config.toml
arch = "preact_resnet"
model = "image classifier"
dataset = "simulated grey scan slices of phantoms with and without marks"
train_examples = 122500
image_size = 48
crop_scale_min = 1
horizontal_flip = false
translate = 0.12
color_jitter = 0.1
targets = ["finding", "side"]
num_classes = [6, 2]
norm = "batchnorm"
hidden_act = "relu"
depths = [3, 3, 3]
kernel_size = 3
stem = "single"
avg_pool_shortcut = false
widths = [64, 96, 144]
label_smoothing = 0.05
loss = "cross_entropy"
init = "trunc_normal_002"
residual_init = "none"
optimizer = "soap"
beta2 = 0.95
learning_rate = 0.0014
beta1 = 0.95
shampoo_beta = 0.95
eps = 1e-08
precondition_frequency = 50
max_precond_dim = 1024
merge_dims = true
one_sided = true
adamw_lr_other_params = 0.0028
max_steps = 21900
batch_size = 64
epochs = 11.4
lr_schedule = "cosine"
final_lr_fraction = 0
warmup_steps = 650
weight_decay = 0.4
adamw_weight_decay_other_params = 0.01
Rows from block 6 of a small image classifier, named by matrix and row number. Rows with one number belong to one channel. Each number is 200 + 20 x the weight over its row's rms, rounded and kept within 0 to 999. All counts start at 0.
After each channel's rows are labels from the 100 images, of 14976, where the channel reaches its highest value: "responds to" is what is common among them. Only what is clearly more common there than usual is listed. The data: simulated grey scan slices of phantoms with and without marks. In brackets: how many of the 100.
# convs0: first 3x3 conv, stride 2 (model.blocks.6.convs.0.weight, 144x96x3x3, each kernel summed), inputs 0-95
# convs1: second 3x3 conv (model.blocks.6.convs.1.weight, 144x144x3x3, transposed, each kernel summed), outputs 0-143

convs0.9,172,192,193,204,171,185,176,188,190,203,221,199,199,207,200,222,185,191,203,199,233,185,228,175,235,208,171,221,185,189,213,196,236,202,213,174,179,201,230,174,231,201,214,201,194,182,195,194,206,217,229,192,230,169,206,216,203,197,180,212,187,200,196,173,235,185,186,182,179,200,242,191,178,211,167,203,185,229,251,188,217,210,153,192,187,249,207,157,183,181,202,199,205,194,211,210
convs1.9,206,171,206,197,190,204,202,209,195,210,210,209,177,217,182,192,215,187,186,186,222,186,155,256,205,198,218,185,207,188,195,202,214,196,194,209,209,226,189,224,184,208,181,194,193,194,198,224,186,192,210,175,207,221,199,236,199,190,206,226,157,200,186,191,178,210,211,179,209,234,185,187,204,182,189,210,182,205,154,202,225,192,180,210,197,198,210,163,198,199,189,203,212,168,192,187,229,193,185,208,200,208,206,198,193,194,161,145,169,242,178,200,200,239,177,215,236,191,175,211,216,182,222,216,191,179,147,198,173,188,167,208,244,204,186,138,177,201,161,209,186,212,193,195
responds to: crack in bone (85); chest (79)

convs0.73,211,199,194,184,189,189,192,198,210,226,168,202,194,212,228,199,173,214,167,185,209,166,170,218,189,179,190,186,173,185,203,192,167,197,175,209,220,206,202,217,224,205,169,223,192,207,166,179,191,193,208,168,196,194,155,218,197,189,211,244,178,195,203,210,169,221,191,209,185,204,202,180,208,185,187,175,183,196,178,214,204,228,201,180,209,185,178,150,203,149,166,194,194,237,229,174
convs1.73,183,196,166,198,188,183,195,197,185,168,193,184,210,203,152,174,185,184,209,195,137,190,173,206,191,175,196,187,210,226,193,239,181,196,184,261,224,210,194,181,252,260,197,180,202,208,189,188,199,206,216,170,208,182,189,200,207,222,180,205,230,183,135,225,208,200,202,180,167,179,184,215,216,199,169,206,203,188,195,165,203,201,179,217,196,212,201,209,220,172,200,192,216,225,188,199,201,207,204,197,189,213,207,201,207,217,187,220,210,182,159,184,210,199,200,229,197,207,200,209,213,203,250,198,210,213,211,225,221,188,209,205,205,191,197,178,195,197,164,222,183,214,197,171
responds to: limb (100); none (36)

convs0.121,196,192,200,182,173,188,200,202,200,186,201,195,230,204,193,183,182,204,198,169,179,225,193,224,169,212,205,187,202,152,161,205,187,157,224,174,216,187,189,219,200,186,162,192,178,222,166,224,184,178,175,174,171,225,167,181,209,186,223,157,162,232,198,217,195,196,185,181,182,226,216,207,176,176,212,193,169,189,181,213,163,203,205,190,204,200,207,201,213,214,169,182,194,203,177,205
convs1.121,199,176,227,191,197,239,214,184,220,168,182,205,200,188,250,208,195,221,203,205,221,202,257,179,192,197,180,200,162,186,200,187,198,200,219,220,164,212,196,225,199,177,167,194,187,191,183,156,184,209,174,204,204,191,178,177,204,202,177,204,191,211,194,203,202,201,160,212,223,206,201,225,192,180,181,174,177,197,197,186,215,213,194,225,208,200,192,228,192,195,205,202,210,192,197,179,229,221,220,214,188,186,177,187,206,208,165,303,191,181,193,180,199,220,196,177,187,185,196,199,219,207,170,220,232,212,212,174,198,186,209,187,163,185,194,202,193,198,209,193,189,161,179,202
responds to: ring (88)

convs0.104,183,205,202,190,205,169,198,199,174,206,214,180,195,179,236,200,186,181,178,199,214,183,224,169,192,202,187,198,195,268,235,214,175,248,188,231,212,186,187,215,214,184,229,181,175,162,196,179,192,251,188,193,168,223,183,179,216,193,200,190,178,187,176,197,183,210,170,200,203,161,204,206,184,163,191,186,182,186,208,191,195,216,212,185,188,196,185,199,207,177,179,177,186,204,183,186
convs1.104,161,164,183,206,199,206,193,190,215,190,206,197,166,173,208,214,235,195,185,202,191,197,206,195,196,192,165,193,195,203,184,201,207,189,206,230,206,246,189,202,202,151,180,172,181,191,190,210,210,184,179,200,177,179,195,192,214,174,171,190,239,229,168,209,196,176,155,221,220,178,179,219,208,191,196,227,180,237,208,169,226,185,190,212,197,182,192,197,171,207,200,167,189,189,174,200,217,175,191,191,186,192,204,188,185,182,193,233,211,204,180,204,178,190,195,226,199,170,237,220,204,235,191,194,131,201,185,193,205,195,159,202,153,204,200,193,187,181,211,195,187,198,207,157
responds to: side: right half (87); bright spot (79)

convs0.130,214,153,202,200,209,167,181,192,191,192,156,197,205,208,205,186,184,206,141,189,180,138,153,215,153,206,172,180,193,197,189,157,200,210,154,205,204,208,190,203,215,194,184,182,202,222,179,164,183,202,193,176,214,198,208,180,165,197,198,209,209,210,216,202,186,205,204,200,211,182,191,199,197,195,196,180,207,220,206,214,189,203,210,180,202,199,185,163,188,178,165,207,182,209,194,174
convs1.130,215,201,176,198,185,163,210,201,172,202,198,218,229,182,183,221,165,194,199,209,208,211,241,187,199,178,176,210,136,198,200,211,218,207,207,228,215,198,185,187,211,229,183,212,200,220,225,180,208,220,205,215,202,192,202,188,202,189,200,159,169,188,172,172,193,224,195,179,179,186,180,196,198,187,157,218,219,224,193,239,201,181,200,193,242,172,221,224,178,206,191,183,201,173,215,236,212,218,198,228,193,181,201,170,194,200,224,195,215,160,186,188,155,197,198,210,179,201,172,215,174,222,210,204,183,202,159,203,195,202,208,203,232,200,205,193,232,175,258,194,218,189,208,186
responds to: streaks (67); head (52)

convs0.93,208,190,226,201,194,197,189,183,200,195,199,220,192,183,220,205,197,223,198,220,214,214,188,194,168,198,171,204,180,214,220,214,226,186,227,202,208,198,211,223,194,214,209,209,219,186,210,241,225,208,242,183,234,210,207,222,241,168,180,193,189,219,217,232,248,211,195,218,215,198,195,182,197,231,184,163,179,244,193,204,200,206,186,217,194,215,218,175,183,178,143,201,246,197,173,206
convs1.93,171,162,204,162,203,212,179,169,192,183,189,186,207,204,211,212,218,202,183,185,187,220,204,232,214,189,183,186,201,171,227,180,190,203,200,188,194,201,188,221,201,206,166,185,190,192,210,268,204,211,189,197,194,224,178,224,199,177,184,212,165,193,194,185,163,191,210,151,211,186,180,204,196,191,179,213,205,226,142,217,206,185,189,212,204,205,191,217,215,234,203,183,189,153,201,167,212,190,223,218,155,199,189,212,198,195,163,216,180,242,206,193,195,213,187,203,214,184,179,223,209,196,215,198,220,171,177,184,170,204,191,184,205,172,162,176,181,189,172,188,195,167,175,192
responds to: limb (53); several spots (42)

convs0.17,170,180,188,170,208,207,185,196,199,177,208,181,206,195,205,204,211,219,186,175,180,191,179,256,168,180,195,178,199,180,188,192,182,205,194,207,216,174,181,235,192,208,190,185,167,192,207,238,172,155,207,213,140,194,189,215,190,188,204,224,231,190,207,241,204,176,202,225,229,196,197,192,215,172,208,171,199,189,179,214,189,201,203,195,185,188,236,234,205,206,186,176,185,216,178,177
convs1.17,186,165,171,187,193,201,178,155,187,182,179,173,160,202,197,200,191,187,180,210,183,187,198,150,203,195,174,206,174,199,245,201,186,189,215,210,204,185,206,184,212,211,176,223,190,198,191,232,213,215,191,209,167,179,209,186,162,159,190,192,195,186,179,193,184,202,200,186,210,195,175,224,175,202,174,197,209,255,193,216,195,193,187,206,231,176,210,242,201,210,190,203,185,153,213,185,191,191,172,204,169,187,216,200,189,192,156,252,230,202,188,200,184,202,207,211,180,199,201,202,193,201,199,187,204,201,216,172,189,222,166,191,196,185,186,201,192,190,187,159,189,137,187,191
responds to: side: right half (73); bright spot (61); finding: several spots (39)

convs0.131,195,190,218,184,191,223,215,187,180,201,211,223,190,179,163,189,178,173,188,230,189,219,186,194,201,219,185,203,185,206,187,188,247,202,186,198,212,205,192,169,194,190,189,202,199,185,203,198,202,179,217,169,262,193,241,184,190,218,225,200,206,205,246,201,207,194,234,185,201,190,188,181,239,221,194,199,198,245,187,220,187,173,177,223,206,215,211,177,203,223,197,174,199,177,197,258
convs1.131,227,171,242,180,207,164,185,159,187,189,188,173,199,179,178,158,177,214,197,179,189,192,153,182,202,206,207,227,226,184,200,186,199,192,207,179,196,201,218,208,207,202,202,188,214,191,250,206,153,193,198,205,200,204,176,236,192,194,165,235,191,190,188,160,202,198,188,181,207,188,204,215,212,192,194,211,170,209,171,224,203,193,184,134,196,199,189,139,194,219,205,186,207,184,176,186,227,174,208,197,224,202,197,193,182,193,203,180,170,203,202,184,210,212,199,208,196,172,164,178,209,210,208,198,194,195,186,203,177,212,183,218,196,195,166,160,195,184,162,201,181,200,175,188
responds to: crack in bone (100); belly (56)

convs0.127,175,189,199,163,190,184,183,225,169,160,197,219,215,170,185,179,190,187,209,218,189,186,216,194,205,210,158,202,191,191,191,197,194,200,213,178,184,199,194,194,191,252,162,205,188,202,179,196,220,170,194,182,179,168,172,186,193,201,171,187,207,186,221,176,161,185,207,222,182,199,198,196,203,207,181,245,226,186,164,215,225,173,172,178,226,180,165,175,196,179,191,208,201,181,177,203
convs1.127,229,239,162,222,183,194,202,195,179,179,175,193,142,189,197,181,198,179,182,173,191,173,215,179,176,212,165,219,174,199,210,201,210,226,189,230,220,189,203,190,203,198,178,191,200,182,205,191,192,191,159,230,221,169,204,168,208,170,181,178,181,205,187,198,197,214,204,221,212,178,178,248,219,195,192,182,190,212,229,186,193,212,185,241,193,157,200,202,188,175,208,195,206,226,172,196,181,197,212,195,217,184,181,227,165,198,200,204,198,186,216,203,215,223,169,238,171,205,206,168,194,205,165,177,157,209,188,182,177,195,194,203,180,232,199,157,206,197,207,194,208,195,186,180
responds to: dark spot (100); side: left half (89)

convs0.106,269,207,176,201,229,217,223,210,211,197,196,176,224,189,201,202,183,177,192,222,202,203,181,207,181,180,219,214,175,205,182,204,169,183,189,232,183,204,191,208,180,173,201,191,211,184,148,190,204,190,190,179,177,181,179,182,217,215,215,174,156,207,189,208,204,216,206,189,183,245,204,196,211,247,197,229,191,173,203,174,203,189,219,195,223,193,180,180,183,176,176,205,206,210,161,204
convs1.106,191,301,168,202,195,164,230,199,191,194,198,212,211,209,190,211,172,171,206,223,161,198,198,167,213,196,187,209,177,194,190,216,188,198,196,188,213,191,182,175,193,198,209,202,198,204,205,189,187,200,194,190,249,189,217,189,185,171,198,185,181,183,200,199,182,192,212,201,214,168,169,182,182,204,201,195,178,221,221,202,186,210,169,214,203,176,217,194,215,192,186,214,197,184,186,232,170,196,191,177,208,194,176,174,207,205,229,169,212,197,177,185,188,197,211,205,192,190,208,200,138,212,208,165,208,214,207,181,198,194,184,205,178,208,150,192,175,222,260,219,182,204,200,188
responds to: dark spot (99)

convs0.65,172,189,197,216,186,236,273,195,190,166,217,187,201,175,214,201,172,194,203,211,173,195,203,189,173,164,208,195,212,218,184,223,169,201,186,213,191,192,191,198,187,183,236,183,186,200,196,217,183,204,188,206,174,227,178,181,212,196,223,188,194,203,169,210,180,225,187,159,191,190,192,190,229,165,221,196,181,166,170,204,178,191,205,214,196,172,190,227,174,187,209,188,232,176,180,185
convs1.65,178,183,201,213,184,190,189,200,229,179,204,212,174,189,220,210,205,206,167,198,190,195,244,193,200,183,163,171,176,203,223,169,194,213,193,252,196,220,198,177,223,188,193,210,170,173,204,171,218,182,189,180,177,184,202,167,193,180,188,192,202,183,162,248,174,201,155,211,201,188,198,226,182,195,198,242,201,228,199,176,225,182,199,219,189,205,168,191,181,207,201,169,196,193,176,179,190,193,195,190,199,179,205,189,209,213,181,258,204,187,178,190,195,192,215,208,196,179,239,199,185,225,172,219,206,201,195,181,174,197,163,197,137,187,191,185,199,189,187,180,188,186,184,219
responds to: side: right half (80); bright spot (57); finding: ring (40)

convs0.141,195,211,217,201,180,175,201,257,225,196,212,173,221,162,207,183,186,226,201,246,211,176,200,193,188,205,211,172,196,207,193,186,213,180,196,181,234,195,187,205,182,240,190,185,213,209,166,219,224,185,218,187,242,190,220,187,183,214,206,227,248,198,171,200,196,201,228,202,196,203,199,202,235,238,198,217,186,199,197,179,193,181,173,194,192,191,200,199,212,229,205,236,191,244,198,191
convs1.141,179,187,193,193,210,175,172,193,210,169,186,187,188,198,156,170,235,209,197,153,179,202,191,190,191,197,178,200,193,178,245,210,189,226,202,190,200,208,197,172,210,203,195,224,188,175,200,255,202,182,182,226,193,191,196,193,206,152,177,197,183,204,184,167,185,225,238,154,203,175,184,238,200,190,187,195,188,218,179,227,200,198,183,225,218,180,208,178,206,195,185,191,250,190,193,205,216,192,207,198,209,184,215,232,187,199,189,193,165,251,216,184,202,219,194,209,203,198,209,174,189,208,220,177,192,184,219,162,180,232,189,182,219,184,172,180,205,180,183,193,172,190,173,186
responds to: crack in bone (100); chest (78)

convs0.85,205,207,199,190,199,199,206,173,176,219,198,168,204,226,182,211,194,201,182,233,194,185,187,193,179,198,177,198,195,231,212,181,220,238,196,242,205,191,226,186,171,169,220,252,198,203,166,185,188,202,201,199,211,180,220,213,213,203,182,205,193,171,230,176,184,255,175,236,171,204,192,199,228,198,197,203,198,211,221,189,175,187,174,202,228,211,189,169,176,179,169,204,168,212,178,211
convs1.85,189,182,176,224,197,191,194,223,189,198,208,183,164,189,211,186,186,185,205,180,157,222,203,206,202,184,195,194,195,189,178,220,186,202,224,198,219,200,203,190,185,190,203,202,188,177,225,213,242,196,193,181,205,188,185,160,201,180,184,184,231,189,169,242,209,217,219,225,220,188,196,230,204,189,198,212,201,221,204,205,226,162,180,198,216,226,178,225,217,195,176,187,198,200,182,207,184,179,179,153,163,197,192,179,178,193,227,174,216,201,160,198,211,183,194,247,171,183,229,207,156,222,230,195,164,180,194,202,203,204,147,218,169,191,166,159,198,194,209,203,184,186,219,213
responds to: side: right half (89); bright spot (73)

convs0.82,207,207,208,214,225,186,200,229,193,257,211,239,196,184,259,194,189,209,166,195,200,183,194,250,205,207,230,200,179,213,178,190,188,207,200,196,196,173,170,190,233,214,174,197,212,207,195,203,174,200,212,175,171,190,183,182,181,220,182,221,198,197,167,197,196,217,200,178,217,180,218,204,203,163,191,199,245,184,178,196,200,214,196,184,217,164,205,198,199,194,158,203,182,226,205,175
convs1.82,196,219,182,203,168,168,190,200,189,190,176,216,174,202,188,201,166,167,185,197,189,170,187,171,213,183,205,220,187,189,193,241,199,204,192,241,230,213,220,198,201,225,191,217,175,192,191,202,220,187,182,208,229,189,213,176,189,164,141,195,221,211,204,182,184,182,186,198,239,210,156,204,208,203,225,192,214,217,218,181,170,193,201,180,224,182,211,214,179,195,245,195,223,182,173,167,208,207,180,166,195,182,195,175,223,187,210,190,215,214,149,207,201,196,204,223,201,217,175,208,206,179,216,183,167,181,243,197,196,229,238,205,225,206,190,199,221,192,176,183,223,176,192,202
responds to: dark spot (100); limb (50)

convs0.71,202,208,225,183,219,186,194,208,203,206,231,220,199,228,186,200,170,176,199,224,201,191,184,181,200,212,181,195,216,240,213,200,211,263,192,200,189,172,172,204,206,212,232,177,199,194,179,190,199,222,201,184,220,218,225,194,213,184,165,212,219,200,193,178,198,235,219,207,154,183,196,188,182,200,171,172,205,239,187,200,182,169,215,193,195,230,209,191,206,185,177,208,171,251,174,175
convs1.71,179,147,207,206,206,197,180,208,196,199,192,186,181,183,173,192,234,206,187,192,191,221,174,180,199,189,199,217,200,191,168,231,207,183,204,200,191,234,195,197,160,169,187,175,182,187,214,236,202,180,188,200,181,186,201,200,219,163,157,174,225,223,189,167,215,185,164,225,229,199,187,212,216,187,186,210,232,230,215,185,204,154,209,218,215,211,197,203,197,203,173,174,193,179,185,196,243,184,178,179,180,218,189,160,186,166,205,206,195,210,181,196,162,194,182,233,175,194,215,212,191,221,232,205,149,193,222,203,197,187,193,202,173,189,189,191,188,187,170,195,207,171,178,212
responds to: side: right half (97); bright spot (94); part: chest (57)

convs0.21,186,200,200,186,208,236,246,216,193,244,237,206,215,167,206,188,190,191,189,228,179,207,207,205,190,196,187,196,192,188,182,219,185,186,178,203,204,217,180,212,251,205,197,225,177,186,206,200,195,173,205,170,207,172,193,167,185,184,217,186,201,208,176,182,188,213,176,171,181,216,173,190,255,156,191,201,206,191,182,182,202,185,198,187,180,179,183,199,189,232,197,203,174,198,247,177
convs1.21,176,161,219,205,189,194,194,209,204,147,177,195,208,177,220,184,180,216,179,185,207,180,210,184,205,190,156,193,185,198,217,212,186,208,205,222,172,230,206,182,217,182,169,217,178,196,200,175,181,160,178,192,184,184,206,183,202,184,160,168,211,173,149,228,187,199,167,207,207,197,188,220,196,199,195,228,210,214,209,188,219,200,199,209,205,202,165,177,196,191,185,184,208,185,177,193,199,202,196,180,225,167,207,176,200,200,221,240,177,171,184,187,194,191,193,209,175,172,199,191,195,229,202,228,200,211,227,166,174,206,192,198,133,191,173,200,192,169,194,188,175,168,170,212
responds to: side: right half (73); bright spot (64); finding: ring (36)

convs0.40,211,207,209,193,206,251,248,247,190,185,216,212,225,192,208,199,195,223,223,202,216,216,187,178,182,202,233,182,236,179,193,211,183,218,210,188,156,183,174,187,193,205,159,216,217,196,218,206,201,177,197,209,213,171,210,175,184,233,190,204,226,214,207,213,213,211,201,212,199,194,222,225,200,211,191,244,212,181,190,214,174,160,192,216,203,184,213,224,235,191,241,196,190,196,223,186
convs1.40,200,186,212,202,190,193,214,199,208,161,172,194,160,178,224,192,225,179,177,178,214,189,231,167,192,207,141,200,172,206,251,181,192,235,216,243,198,193,192,210,212,194,165,200,182,180,203,181,196,199,165,208,195,179,187,175,186,186,185,165,209,195,170,211,184,222,184,203,210,188,202,255,184,195,197,226,193,211,200,182,208,194,186,221,202,194,192,196,219,190,196,195,218,193,179,192,194,176,193,200,205,172,201,220,176,197,187,241,190,179,217,181,215,226,182,208,176,187,190,177,190,217,162,192,190,208,194,170,185,184,159,196,154,206,180,173,194,187,190,182,196,160,169,223
responds to: ring (100)

convs0.14,174,209,195,203,197,170,173,218,212,179,165,210,189,174,178,236,204,184,200,212,224,187,188,174,175,213,206,208,253,197,200,189,228,154,217,181,201,187,186,175,195,203,178,176,195,177,194,194,174,166,210,235,200,204,232,186,176,195,195,202,235,188,183,173,186,186,182,201,218,196,212,213,203,199,214,206,193,215,185,189,200,207,195,227,198,192,221,204,266,229,193,202,171,204,167,228
convs1.14,222,161,231,220,196,192,208,197,198,182,170,202,185,199,193,168,245,205,194,152,197,207,204,210,193,201,186,186,200,206,240,185,200,236,213,237,185,213,222,189,218,203,205,216,196,178,225,184,171,236,183,218,186,195,179,213,187,208,176,207,196,215,195,194,198,221,197,179,233,200,172,244,185,195,186,223,153,208,164,199,235,214,188,188,203,186,192,160,220,205,213,201,198,207,172,204,223,191,191,191,188,190,215,239,173,189,206,221,169,173,235,173,222,236,204,186,197,193,171,174,207,202,179,199,212,204,202,180,180,205,182,198,192,184,177,154,184,221,151,217,192,196,189,197
responds to: ring (61); chest (51)

convs0.8,204,188,170,199,168,175,170,179,175,214,185,202,171,203,227,179,166,228,192,171,179,177,203,196,194,175,217,212,170,220,210,222,175,151,185,184,164,223,183,216,206,182,197,222,190,188,148,195,215,197,188,176,184,222,164,204,191,202,202,236,190,191,188,187,194,183,157,186,190,188,177,183,188,189,188,183,183,188,186,206,184,214,219,178,208,184,165,181,183,187,188,188,200,214,226,183
convs1.8,187,191,177,197,199,263,213,188,189,187,210,213,209,178,199,187,201,241,200,235,186,176,182,207,199,220,223,180,175,229,211,184,214,228,223,198,221,196,215,205,223,241,179,214,216,204,194,161,235,200,219,196,161,211,218,182,205,238,200,207,247,212,203,190,206,184,197,210,233,202,199,230,205,211,220,210,242,180,197,213,179,189,203,174,212,206,190,210,198,207,201,216,221,215,219,193,228,231,181,220,185,203,204,171,240,219,191,203,212,200,208,224,196,212,178,189,198,190,197,198,213,197,251,216,200,240,206,204,193,230,246,215,229,178,215,230,210,182,245,182,204,188,210,192
responds to: limb (100); none (40)

convs0.12,197,198,173,185,190,213,195,172,213,196,188,190,191,187,184,181,199,211,203,217,183,195,181,173,166,199,174,210,194,186,183,211,176,173,198,186,198,223,188,194,172,191,200,212,169,175,180,218,197,156,208,170,176,203,196,194,242,175,194,171,212,224,211,252,192,185,196,206,188,230,198,171,223,185,199,164,183,190,172,240,212,159,196,207,184,183,209,177,201,185,192,161,233,175,228,180
convs1.12,138,181,207,174,201,225,189,162,194,192,189,187,213,184,216,205,191,212,177,195,212,223,247,180,231,174,177,164,188,202,227,177,183,196,197,201,198,205,185,219,216,208,170,195,188,217,189,226,220,216,201,198,184,176,198,198,225,186,182,175,192,182,177,205,149,205,182,186,212,196,202,208,182,190,190,196,217,203,171,196,202,182,191,202,214,192,190,255,186,215,210,191,181,129,190,184,198,196,214,217,165,159,189,175,200,203,193,243,204,225,206,195,171,202,196,201,200,194,203,224,190,194,222,230,210,196,204,185,186,205,189,169,160,183,172,193,183,200,184,175,194,158,176,198
responds to: bright spot (96)

convs0.137,186,221,177,210,227,230,220,218,228,219,222,180,201,195,209,211,204,189,233,219,198,213,194,185,250,186,218,218,217,217,204,214,205,202,218,239,157,163,199,208,202,217,233,200,212,188,231,207,183,235,165,216,174,201,205,181,210,230,172,198,207,191,172,190,227,204,191,188,197,228,212,245,211,207,209,236,214,185,212,186,205,188,231,193,160,199,222,225,219,190,223,191,196,181,199,195
convs1.137,207,188,175,221,169,193,217,234,235,193,180,210,150,186,220,199,220,162,174,170,211,184,238,212,203,193,156,186,193,199,233,198,198,211,203,252,206,202,181,191,203,180,191,203,190,176,196,202,215,206,178,173,211,199,181,157,183,191,204,165,213,210,169,235,168,205,204,192,193,175,199,203,175,214,215,225,195,177,203,201,210,204,188,226,193,191,189,209,216,181,208,189,206,209,162,188,144,167,176,187,186,191,211,224,193,196,197,210,203,222,193,198,229,216,179,209,214,190,201,183,172,207,177,169,180,183,183,182,179,188,159,210,177,207,186,160,198,181,172,207,192,191,192,239
responds to: ring (68)

convs0.58,169,180,221,171,152,198,182,181,192,222,203,189,205,233,251,219,196,232,182,218,209,175,174,227,195,191,217,187,183,181,168,195,203,239,180,178,190,179,193,212,212,179,177,214,172,215,171,194,178,193,182,193,211,177,210,189,189,180,187,257,196,209,237,203,196,216,203,194,209,233,203,159,199,205,192,185,190,180,185,208,194,214,215,190,220,197,181,195,197,194,199,181,189,206,245,185
convs1.58,189,158,221,183,206,216,192,180,206,178,218,190,219,171,208,160,201,263,187,167,197,216,193,170,198,204,239,209,185,225,199,206,213,205,215,211,224,197,219,221,197,230,191,226,215,215,204,172,207,202,205,216,189,181,196,208,210,216,183,227,243,202,183,182,196,221,206,203,227,214,191,250,227,210,213,206,229,201,207,227,199,206,205,183,217,209,194,201,193,200,198,193,207,198,210,194,253,200,204,213,183,192,191,188,204,203,217,179,205,209,198,205,198,203,203,200,193,190,194,209,215,196,248,199,150,227,172,218,204,218,228,199,217,196,276,257,199,211,211,180,219,175,201,216
responds to: limb (67)

convs0.36,197,225,183,176,212,200,195,192,206,258,196,203,188,197,203,197,183,227,196,211,200,166,167,225,176,199,192,210,167,215,206,241,181,185,192,185,197,182,211,200,224,183,176,239,194,194,148,176,165,207,178,195,169,211,191,164,233,189,200,159,190,189,182,210,185,206,188,197,186,206,229,183,198,189,178,183,169,160,186,212,211,186,210,199,207,206,196,164,186,172,173,203,190,199,205,176
convs1.36,143,145,198,180,198,225,202,171,200,188,188,212,193,189,194,238,174,244,171,190,196,217,216,209,205,181,175,198,192,184,206,194,181,182,198,227,177,215,224,201,206,207,200,202,187,197,178,170,221,206,171,199,184,200,201,206,198,199,181,184,246,175,186,199,170,188,164,196,209,194,178,200,185,196,201,206,205,217,195,219,192,185,203,190,189,228,180,233,181,209,194,179,197,167,197,183,196,221,208,195,190,181,203,168,195,201,187,235,193,219,183,218,186,197,199,220,197,189,201,212,183,199,272,216,200,178,252,190,202,222,238,193,160,187,163,219,198,205,168,177,206,172,184,182
responds to: bright spot (99); side: right half (89)

convs0.60,175,193,195,178,188,183,174,207,165,210,180,211,227,206,207,189,180,183,218,172,173,215,194,184,193,182,196,225,239,218,171,207,212,174,209,165,186,183,182,185,234,219,213,197,163,187,201,189,192,241,181,191,178,230,160,179,226,203,215,157,192,191,203,211,212,196,211,192,182,204,187,224,194,175,201,210,185,195,192,207,213,200,215,169,168,210,227,218,242,178,204,168,218,190,165,220
convs1.60,203,156,205,215,186,237,209,212,208,180,179,203,189,182,244,184,211,194,182,179,223,179,239,195,204,197,177,185,150,207,235,190,200,222,201,245,190,207,198,186,205,180,192,223,193,167,204,189,191,217,178,200,204,161,176,191,178,202,199,191,198,208,156,220,193,214,169,208,219,175,191,214,178,189,190,212,168,197,189,165,225,187,189,213,202,189,188,187,201,184,205,177,207,210,178,193,208,178,188,190,194,188,216,204,183,191,202,267,191,187,214,160,213,212,195,202,209,180,188,200,194,222,145,217,198,201,183,168,179,190,182,176,162,215,205,192,181,207,186,217,186,148,185,228
responds to: ring (97)

convs0.133,179,222,205,208,178,220,214,215,193,183,232,163,212,206,183,205,206,201,209,229,194,192,199,205,198,220,186,214,195,230,231,203,195,218,182,215,204,181,220,210,239,181,236,182,205,165,173,186,219,198,190,178,211,180,181,172,180,201,210,192,191,184,189,204,197,237,198,204,142,185,240,202,220,195,206,175,169,181,235,167,203,191,183,192,187,235,190,181,206,179,156,213,190,228,170,207
convs1.133,217,166,192,223,175,175,169,218,218,197,205,204,163,195,182,181,219,165,174,186,193,190,205,200,199,192,187,180,198,198,189,201,191,199,207,238,201,236,200,201,183,169,193,201,168,184,229,187,172,173,183,174,189,195,200,172,203,191,188,180,200,203,181,213,193,215,194,212,209,175,211,236,185,192,191,237,210,217,217,174,211,176,190,216,192,235,171,184,217,195,182,180,215,202,195,193,184,233,171,166,193,195,190,201,179,184,201,191,206,230,175,182,187,202,186,238,195,185,242,202,177,220,208,194,165,195,185,177,191,177,153,221,172,175,148,145,197,184,179,189,182,186,182,221
responds to: ring (85); side: right half (82)

convs0.19,180,195,176,172,187,208,210,201,201,181,190,188,163,172,178,212,173,210,222,206,210,212,175,158,169,163,188,195,183,209,216,209,192,175,215,171,188,201,197,190,195,178,229,194,198,174,160,198,194,179,218,201,229,214,229,190,234,185,162,197,201,180,216,204,217,181,191,199,190,182,182,147,174,196,183,166,163,211,195,215,212,172,182,217,185,205,203,186,158,176,179,179,215,193,208,198
convs1.19,183,150,225,190,195,213,180,167,202,203,202,193,210,190,220,198,217,217,198,178,220,178,216,248,223,196,198,183,202,176,218,171,199,208,198,195,190,198,197,220,186,209,198,189,194,196,206,251,200,198,219,194,182,210,192,229,198,195,196,236,167,191,189,198,176,198,217,172,185,211,192,217,207,186,189,227,194,196,108,215,199,195,197,195,215,208,185,203,210,227,187,194,199,147,188,183,232,192,214,208,194,206,177,212,192,202,160,198,163,242,220,203,184,223,183,200,228,182,166,195,188,166,232,209,207,177,170,204,179,203,188,201,207,195,185,170,201,198,158,184,184,181,182,190
responds to: bright spot (70)